{
  "horizontal_flip": false,
  "moe": "soft",
  "num_experts": 16,
  "expert_mlp_ratio": 0.25,
  "shared_expert": false,
  "layers": 6,
  "positions": "relative_bias",
  "optimizer": "soap",
  "warmup_steps": 820,
  "weight_decay": 0.1
}
Rows from block 3 of a small image diffusion model, named by matrix and row number. Rows with one number within an expert belong to one neuron, the router's apart. Each number is 128 + 32 x the weight over its row's rms, rounded and kept within 0 to 255. All counts start at 0. Numbers have three digits each.
Before each expert's rows are labels from the 100 images, of 14848 (inputs lightly noised), where the router gives the expert most weight on average: "strongest on" is what is common among them. Only what is clearly more common there than usual is listed. The data: rendered scenes of toy objects such as cars, trees, mugs and chairs. In brackets: how many of the 100, against the usual share in percent.
# router: slot weights (model.blocks.3.mlp.router.weight, 32x320, trained with AdamW), inputs 64-127
# up: expert up (model.blocks.3.mlp.up, 16x80x320), inputs 64-127
# down: expert down (model.blocks.3.mlp.down, 16x320x80, transposed), outputs 64-127

# expert 2
strongest on: count: three (65 vs 32.9); ladder (60 vs 6.8)
router.4:134119170128099104124146061109125152152131113103102156076091087201117106067095109110091177103177164152068098062178084137097121155169156144138127125144155094130156155144088129121093096114171104
router.5:134091129127134114172199050088084155172148107101092170106097177116113161153153095117115148084202138135078126105122164141144065123146151129112145146091186139085109124101090094076061130186134166
up.0:187145101135126123116096167189104088115152118196179165080137075086137083164148118098130148144125117111138130156075129130059132106083126157107096106151102147093058130151149137137176132123107107
down.0:184147131118131136125116129162119121096177130159076144097114215124155169101186130179136115105117111154126148142129110147188115137162102156143118132076161092150089112108152131115138142145153111
up.1:108131144126142166119155139130075103123154136135155164158152145050150161112190165100192144120127141093117174185136130135085114107140102139108149146101135163127099156117139049099121152094130126
down.1:095151109090100113151125110223130105139103090131151138142118112032113123134195116159180113132159133059105112153135102070090161127163110123112163141133141145148068112105102087123137128194118159
up.2:114100078085137137125172135143113141101131083108149055104129125128190139103196143171094103147172167094115094167174118097103133125179163093181105161123131130110144106099073169146078151124124116
down.2:097106125126197159129157162122066158122144163125142121148178081101122100131132240095118157130170143150088147119113178099147173146142159075144066144117181161163103109099121131127105119118132042
up.3:150136105134109140129104193101134163129084128137127162100101088129081091178121126144138074123117148099151183112083140155213124134099140128131133086158113095146076105145187115158156089059114179
down.3:152143133114098127136145136090139168131075118147164167088100140113141140116151137128116173124124117121111122100168157145025149146098121127145089138072146183121066124149178127123132138173149190

# expert 14
strongest on: count: three (68 vs 32.9); red object (36 vs 15.9)
router.28:104120138172144110135124157073108111152165111125098118137127137180105134136093139095151158075116110093152093124103158135082112127132116083106173114139165147128152180161110144111158115129154149
router.29:098131109211169139156148095114152122150162121122175202088154117113125168134124129050150124098114100120166154088146178181120140161163161113093092155132105159081122102185110173182173129097151133
up.0:112185148183142151137102149170156133099132112126171127142140092073168136183142161113089135154169092124108205138145095139099167112117155130154106136163151142111182100104082145141141112177114137
down.0:093148138173150130107122143147125091104110119125094142135122160110109079081135126131103158136128157153134065125124137120144132123120137180147127115058137112147161127124073154109120158086099136
up.1:161119158128133131091140116121170125153148145111147139097122101115169127135136135124150116130176146126054183128142082136224127129159160141123127112040111179086120095124103144125117133081136142
down.1:102091135167096092150154099148131176095187123097124100115142141154137112147117164134111112128075114094099091106169138171121114068087169138090090086146176128135096195151063153151153130183130097
up.2:122157092150150119107137129115110092120129123094082142116151150158173100110173099134111078126099088121099140161104064070086102119088090136134103108139178179148047138109176175097109142139140134
down.2:142145076158129147147159102081173125182100166170079132096119143102167108104145117129150067155162142174127120119111159080135149105064135145162083201159102195175120174150078082145193144125157110
up.3:190157166105104148096158074131105118151120129082134114154128078098125181172131111165138119106116102052150105133117122148068140123067160130112144084069104153105107097159162082108121213126118117
down.3:107132094150143089134141149128111122141160136100167131144171113123154116181127152114133192097172155096119175139141087085183128136125152080179153170165136127177108110047171134108118112145103152

# expert 15
strongest on: count: three (90 vs 32.9); light from behind the scene (52 vs 25)
router.30:078136105194150129113144047096148120144112073113148172165118089106109126169110163184101195225061217119144151135121153112102133103082080080148146146133120092095099149119162114082083150106098132
router.31:142081154169110154135091154124140137126135190127116089078145157122160173148140106084145079015141113140106132104131096116172108121114137132103118162123154168148138095179114173134169139177137141
up.0:079115134090109095158095126061118175101132115098083106174126141157127187087108154106077144138143132156128133166153135128103123143118144136159080129105071104106113150108110089144055165094143102
down.0:078161084153129128188070145096155196117136096158152106131149115133079084187161144084099115089173089125058091192131105148141113087139092123087080152120194129136124110137171071100101135119165133
up.1:125134157112065153111166165069185132128151108196116095125128087081113073114179115158106161185110127137169190209133131115132132178097145124224089079105110087135140097037144089126159133083146087
down.1:105060158086140028141119196098182157099133108085142125143119119161130164093148108118113136105134084120118137121107180150104134100138255120130110119099211118124152118054137122133203152159121094
up.2:178091077162101109120127153132122129165113079182143157097070109079181111125085099119086194161150138116069152120085193119106100140117124138180130108073168159098131128111114128166211108139107138
down.2:156097162173145119092131116118146106164106096132091158081095104075103135156100148094128095165090184125213126151131098145139099120127167141099126108169027121138109135174110137135000131122210142
up.3:180095097161137139151146184132102134101133135145110077153111107112120148093128142177132106122141130098126087154149125109163112124143138145160082123138072160117150095099114136143210175142140088
down.3:155156149113071072121139123139160152123116176144119111094121115121158100115127120048096134066089096107095138113119125088123100171132143098087115134115195107122131145154138145165117122101085147

# expert 7
strongest on: its colour: green (25 vs 8.2)
router.14:174130061127130114128160166097185141119119117136185111133142093122149112124083129089089136106055132167121146101142118161114166093122151132185135137095083102117135082127103125137027142134157139
router.15:139097150098145089116130140128151165134154129094149144153138107101128106111114188129189096052167062109095144148122120099151095123135101097121142125143175107123084171135118163104074129171169179
up.0:132134126174114146137152200153143120147103120028150129105094107142143100120112140095156145101070152152056112094179078159153108163103200107109100131120121100162191097181120109091138127133114101
down.0:101165145181154095107133127129122090166136155117156169082119121149054155135094109149138109078104107102151113133128122177125144101125106129064118120144201061140120148099121127074221115119136131
up.1:143169100110157092175127121173136137146068080076143133122114148197154110052069128151063101167116157104187091134060110107141149166139176119125094134156158113161092100098130124180130111134129137
down.1:122160176121116126065170161109164144156099137138149072106131141143115156119148112138096160166085137118139102130108129117178156070165191130106101156111078170163133100151119153172078135199124084
up.2:107154071124094090123101162154127089163096162188173151102126110099143112125081132026106118160072092119139139105135154190086171107134171105129126093141122133116139099152112159177134131102121181
down.2:091124148176128152116052161102119104108082132179098151078135120120085063122084104183151100115135143152074136122151139083148046102136124133144117116127157104100189128111090143060053141120111159
up.3:113167144125145161136084132124162109094188098099151159165109152141077135106150152097135109130128162129138122096100126149119104131110159179118147116152162152143150109122141176105121145128157153
down.3:080144093148162108138089122184150132158205165209090170161112130114122120159136144144085154096186127147178175103178096084101081078172171160086075172117133108117161151110117148088189154120062125